config = dict(
    encoder_norm='rmsnorm',
    encoder_fused_qkv=False,
    encoder_parallel_block=False,
    encoder_shared_expert=False,
    text_encoder_activation='swiglu',
    text_encoder_fused_qkv=False,
    muon_scale='original',
    lr=0.039,
    nesterov=False,
    orthogonalizer='newton_schulz_5',
    epochs=5.1,
)
Rows from block 3 of the image encoder of a small contrastive image-text model, named by matrix and row number. Rows with one number within an expert belong to one neuron, the router's apart. Each number is 500 + 25 x the weight over its row's rms, rounded and kept within 0 to 999. All counts start at 0. Numbers have three digits each. After the name is the row's rms in percent of the matrix's.
Before each expert's rows are labels from the 100 images, of 14976, where the router gives the expert most weight on average: "peak on" is the class under the peak; "top examples" is what is common among them. Only what is clearly more common there than usual is listed. The data: single toy objects rendered from many sides on busy backdrops. In brackets: how many of the 100.
# router: router (encoder.blocks.3.mlp.router.weight, 32x192, trained with AdamW), inputs 128-191
# up: expert up (encoder.blocks.3.mlp.up, 32x192x192), inputs 128-191
# down: expert down (encoder.blocks.3.mlp.down, 32x192x192, transposed), outputs 128-191

# expert 5
peak on: part in the main colour (55)
top examples: grey (32)
router.5 089:522536521514418506497504502494539508455546485512488513509475524499496501543543468495493573477454497491483537458540532468490491460500493512464484467494481526466514465516469489502537530514489511
up.0 045:523492481493516504449478521476511496542485463484468479494494458507531542460476467509509483534470512472506483499556508521533493477489497493494525557467465454530514460501514520539518525501517522
down.0 047:542522511490484515504465532466496514499501518500490497514462464491492454536524497434468516497537435511521461465496484492488482510502543488498530481514483498511507474502484464518503519493446496
up.1 133:548489464515516436474506473517470490480489494483504460463509516489500499532530479495510494484567472474488494479503490503484488530502454528517463477550514468506541496484510479484508486519462470
down.1 143:491485467502457489457496537482522545478493543475551468546479477480458505477465543520521504491496519480532521485530492471463483474454518484519493499479492493506494515483533518465517507523506497
up.2 090:472488476430509507511486522523476513473481529524548524516526434479489502448523500466491508501461535490496492477554488510509514511501465537488497490476492505488433526481513502505487496509510456
down.2 087:491490514539471509491463504509477520517468521550496531476477488485484457503474509494495473449524496523508471507547538480500505493544480502444542481471493442494536461501491499492515463500458478
up.3 133:498468456507509522501504524487488521476496454501513484465490520471537470526467496506492497480519543460518518504493497476502495486531532517542512547490459499552431442464561492543513522488577529
down.3 116:470489478514510526472471455479499493549530519547487476475511464494480538524497497479485492475493485516472469516470495500473446472460464483517531446517500468528526547499461546515474489470491519
up.4 072:524509472485496526496515476470505481547495484506492488542529503509517493496518540507520469525532528546524497504514478479491529521508537531466505470510525533486491484448484491497483483507479490
down.4 078:520525483520531502556505490453470517512468495516498507514457481513527516451512501513486516497534499479493509517504471511484507509473514512469530508501526502524545463519497465484464493496510506
up.5 062:506507515502492475529487469501533488514470476504516513524546511470497499489464507484514496497515474484497483516518506511476505488482522505454515522528511498490504498543518507480442517532475487
down.5 067:501521486509483503469473485477447488516523500530460515469503522545480455515512499538527497529474475512471517521511448508523523483526499485473531488522524496510475498505509511483519517527501545
up.6 123:508514486563503487503501498570508487505489510487505554492484446512490493496505529498478508509492485475505514510523479497459470495543486521529501523510486502509499513497480530493482483494488484
down.6 118:509508481435515466478515480448491553508542502476480512516496512527519555503514515494515527522488534507501526496507508509515537510496509498545485506485496482506472453505486516529495465537533483
up.7 073:527489471433527505510535497501515517514441469496499496497532500471504528533522468494514501475503505482490474505484529510484536485474544512480501533525500490478526489500506485457500512453512476
down.7 072:485550513529498467510441526434473498503501513504491509485471505501509502469507504514531526504486507535492558542509505478514531501492475523464554497476466491525508449492490534456550491521476489
up.8 111:553483536521513543500489544528512493503525504556509512482454504535487529521507520533437544497526504447473507458467506483545455493511526491508556478505551491516548512491508504473468492470474479
down.8 110:484485502525461501539528484522540501545515513428492464511520521462499538485484482524565458508460510508467497510481494508553486515483519510499500520498533515528519527461521504529501496451488522
up.9 058:492489528482533482485491517464521509470479477470504521529529446497476522470531521503504497488523512511513478503492576491510478491513481446486492516524455490493486532498473501542483479460536540
down.9 062:485520473513475527514465500510503534507481513535521515538504508467527507527499502503524512506518438448511542482512480555476505459537475538484538534495504503498472501514477512453514493551495472

# expert 13
peak on: part in the second colour (45)
top examples: from above (81); green (31); airplane (26)
router.13 122:467494528485448528485460523483506522522488445496506529516520532508496536480522508526538497462465537437495534499466485471479519533491509513472519519482477493537508489485519497455514500504502497
up.0 087:489470535498472472546499485466495498474502503518516487496492513490502519478447462479513495456455485453529490487497487467512480440537508480492497446534553530466518484533484499543478491529491465
down.0 091:510516470487476500543493545488509500493514480476501510470533455489487468516490479569494486504484491502506531476498477499515509469482539427502495527489496508519483551469447506534509499513482536
up.1 111:466488505468494509470509502492458500465545504516493511500441472507419527511512457526472536502515485534521465483498501528497470470511480504499498538515535500497508500498514520506507515497523520
down.1 117:445437487509493470526480535475454489448496487468547512460472442483478497540485536491514500485475524539508511533510484492460484475479452482496472463503487492495501520497487488491504507486508520
up.2 130:476506516463532525498527485481500514527514545550503531548522466520514510502492474485466561506463507511456516511491521490456501507514517491462479483506504488477517527460534531515472497491453536
down.2 125:508483522537531508539513536493488524460488498541507498466493455511467493497485517498504463453460503508534506495518489507470525484496487488517450489521472493512526514463545499493515502486536517
up.3 010:493511508467562494495486520499494482524510513477489545496506506433489471469503494519504521542503463529509522491523467506500510536484511525500457482494486504517499493519522488473519455493512512
down.3 010:518493520503500501527497493491488492457514559526506496507515463480487490540504476485504525450516474479444474469539473531510474522508484497497487488509517518503450483517469509532475505484517524
up.4 078:525491536527509465486460507532508497534485469477489515516497519505499540462433465484473514521463477511447456468527493469510487507503522473470501516469534491494453538509501491519519532504522522
down.4 084:498532526486518527487480522540501487530530528497504491464483434491509508467512485517528492496496493522529511470497544510455496472506524495557490538522518496500490488473481489500512484493484463
up.5 125:485505522543497494523515436479503494504470505457470485511518509463472485517497554463514498525541514551520483495469513517511526483496462463485538505510494506501524496484512489518476489535453512
down.5 122:476497463484484530465466569490511455520504491496518510508496514509496489498518517507502450495510477447492510481546454540532498519478468503525534512504489480515483494524499498518472518528476533
up.6 126:472498500542522484470537500463515503526489506487506536491548459490533538490505472488514558495489491560496487537477508497515519516500488470547516555486493493520495509497503486543499483479489518
down.6 119:491485479507515507495505496564450496521491434517528478549468534500500513510451547499455506510510517456503475495531482507466464475469487478531474482489522455470513531501514515501501505486517501
up.7 104:511494496462532521523491534473474475482454464475459513416542513509486478520503516536527491545498484513483488490472524544518522502496512466463487495501524510479481483475486495486515469505495463
down.7 105:479487486500510443477493480509477592498490519481540498516531486479469511473501473437481466514451462491497503494507496509458481494533519523518506502510490498487496551518522498515489530475499508
up.8 044:522484511522466460487537463483536505473481496497491479481502487489489522485507524516530509490468500500449459517520477518484549516489495508488508532504515488510502471488501505526476484483471539
down.8 036:517525511499523475494494502494544484514509551492528466465471548519485548520464489502486532478508455529492500522555556511505492498438550493494491479479457506500463469536473529500485539530494446
up.9 041:519508488453479494481508482524480504541497528513463487512535481508510465501491487476489512463457498481499513535521511479509491481454534527567518503516527468451473493522516476492431468502525482
down.9 043:511500521450537486492518497499535504519547466534489520505474454466451500536475509464484504514510542443485543551487526514542441517477483506469511503493545514446503445500466531536542549529499506

# expert 11
peak on: part in the main colour (45)
top examples: red (40)
router.11 100:505522475526474491500469538493525546491518486470472534526516520500446496502519527534521532483473520476463536534495502471454489481491527502475544482476489486474536504504503493467532522517467487
up.0 043:542502478497505480515487466517467520506523485488464500512502488503521458552503490503500472513533472476497484525530455515491494513505515472485486504536495511484492528488507486464509486498491516
down.0 039:486481498538485533501499528475551463521514453519456474493506488501550511482507508493471502512468477526501530522484489487501524506464527526496483456525485498492517510451508546503487497484483491
up.1 110:516498498506530502502504519508503558521494519487507471482477465466520468470473499480503484503497504539501513486458488494516523517481514512493523458500512514504457513471520454523496462484482485
down.1 117:481523486490514460524470509522516480479496546518478472470474457554503487476524465504519524532508504455496501539522516515480504471502517523529505514483532491503496461519475501484505446517541529
up.2 102:503519543480551482513523522500513500481541527473455496514465513491510503543458466527478484513451524508516531551467491523501526483478512480465515498485497503546539536482475479497510492532501466
down.2 100:511501513520481489547497478497516528525520487494484499504494521487486522452465491505545529487510475559522474499489513522557507494530471503491479478514491532453487519470527509486478488549530477
up.3 088:535464552459495464489481512486514495518506485498488529486495446527494466483504512523503483477513503491495455483505566510492518503498512496532512539448531514505495476517468475552452465538523511
down.3 086:521503550514473522552481523507519516473500490511506489489525494516478567519482508485450474477511522475515524531529530498498503500523504528482548546546498479481493515448488494484552500505502474
up.4 103:477464529496493485504488499512504464454495484522560492469491523526549452449449449466492479525505502502472514520483497509499511528472479476524484535500490494485474549484501485517542471457514511
down.4 100:446560514497518482490497518488471532490511494482515504536473494506504525524480493480475493497488462473512507480495442501548499499538503455529481492484489527528512506483480474497497497540512490
up.5 102:533446539490490496490501484520511473483489558460506536495511502505518491468577498511485499533483479488484545475473485489507513470493491501492490505521511475507509502504465456482496469501496473
down.5 104:511522520508498522507489500498533509535516515500517533513480535517512479549516508514496501500504528479499542503508506483488530471511459500480515497504541508527531486514506462542506475528503522
up.6 100:521573493508472461550460463508512513502454504522491541509489501507503508527504544450477502502490455508520457493542516516480537509506490507504479473507517509521515505420487519482475474545465501
down.6 105:486473468492494521482511527492525537417519490519496512528483482464477516500524467510513539502495553506469473458465550501505526479477485522506479512469468508515499493509497537488463493514540511
up.7 103:544474518522509468448479497481508473490534512487458490506505450471512484448466463488469533508520482493480462495534519525497517486478508486495473493499547483510508529504534492491494502515492534
down.7 114:504526513489464506469505516525547472512499513490511512532461559521515484550508505508472504463481497477539468494488484492513536410545503482525510510482476527504505491508445534516514497507517534
up.8 128:468492507483533490534494525522484462517514489497511552498507484533480482507474521538490497498497507495509533519502528482529503538489496492514511481509506485561477472514519514487468498490495508
down.8 121:472557472473501497492510537498489510486469526482516523539534466531503507483523461492517486540553467502512496527534491468502525517486499527449495504507489543487521456515496509516516500474517503
up.9 060:514498467466528492468523494508534482488519533485506469473512503453493488476508515476477548517498484469520509532496449506516479488501488508526498504469518490487544497500520542462467487543535503
down.9 061:472479470544472490452474528539522535512524511525570490527515506513536532525511471506506500523481498518530524499498490479496448506500509543482479469513470472512430505521513521480481527473525511

# expert 25
peak on: part in the main colour (45)
top examples: pink (27)
router.25 105:505508515542476516516495512518510537511486470498476490470528520474442506478539550517539499489515507474502545466486504494494459491479538477467549482496503483493560515523541516453491529503474518
up.0 130:477490514499507476490471532470531486492541477465495473508494489466495478475512554527510504484486471532497504537510496522448479515499501524491498526497525492529498490446521468507491492475559529
down.0 134:485497492451492524514479495541468509494503532492524545516519501497494512471573504518508444463507512464491523500482490498501517480501495447490480480469493504499505475534454498538486495499475511
up.1 055:532479473483530476501504475477481475489538528474506477523545494495472493489477482470506500487454506549506524436541489516517505502527495489489516454471457525492487468498539463538486530510519493
down.1 059:493441512486526559462498509502474485544489454515467502475458539502490476561507510478450498506449502486514545461482512516514471488502495478485468524513510514478533509523506514521501504573533523
up.2 024:518470476508513510480555500489481444506500528518513500525505524464524453492458485488463474490479493493567471461467497507509500485456470494529512502527461526507483517493481490529485523479499535
down.2 024:484521536533494508519525467499483505553476521545483492480483489479476513519476557477509462567515499501512474499481475493496532480492442460461478472481517466471493496537492497468504490510499505
up.3 122:513519494516460492537511544486477515457463542473473515492459478519479515473464461505502527542510519491488512484506520510478490493479475533486472505509487492510539507501502528484531561556462493
down.3 133:473532492514506551498519457504469509529516479516500463492499519474456520535446521484491457447503510480508480504521492490530503496492493523500526508516522494460460521471511459470485537475520526
up.4 114:503520519497569482521485506577512476535521514507484511477552547492501530496516496538495466509503445514491515477487504492489495485477521505506503464465493510498523489478489549501520483539489459
down.4 108:484502474498496507469519464480511514506490537497515512499538475487491504532498444470495523495467535438456514503514493554472524439488497533533482516537493480509516494510527469465475545462472484
up.5 044:505498514487522506530528532506525475467520490487463459461490443478480511495509502472531506505486476482487504490520462552504500552508512530520490523515465487495481476518482502510516403505498498
down.5 044:475548499479519483512485513503503448523437490506473520497473495527502531511495514529518498520497519494515526497523503509463546499491566481492493486506529462480475463493456481487506498490457462
up.6 107:486504512459480458478536492502507510487503510473499518504514543478514497501558457481482537445479469539475524477512530490486498515519449512497523529542464527526553510559499518527489531529483486
down.6 102:541510505516530507518505523508520484498520529501499524500502483556524536525484478484480452512509566526524508541515530493481463527482476497518490488515474526522489492487471497507505469496486480
up.7 060:467530487491468554530454517478468498489468499517489484467508506476562508553481495491496506475487485539524505533481470516461455468480507513474486516532483550485531523467496491534488457464515470
down.7 060:564492519486540471545496505475504473504496466522509528492505516507484511516476499482504521491494536478516492484497476471459511447475491491479501503449546500529495504483445493463514528523491513
up.8 061:530502504508509495463449481524489476490524486532491494537495469528497560511486477489499507494550484487509519540452540527515523516471486469451545475479564484518484502531511501511523497505514476
down.8 053:482497514487527502474497491482472481441459459490495542451519468503554490504478494503480447521515526494458486493489484471475513488505517506512518491489500485479492481492487505505489507491467505
up.9 117:507474476471513508473499510455527504504564488541531489463489534497537502517520512473493506537479528502524473469443533488436528485529544495476464508558466493510500529451533516493474504486495487
down.9 116:498489494504473480527502498516481473496508499498504528511505531453470499473502477457493536483481475512485546567492489481502485524455475496471512524513506472465472508539453510511513483540513516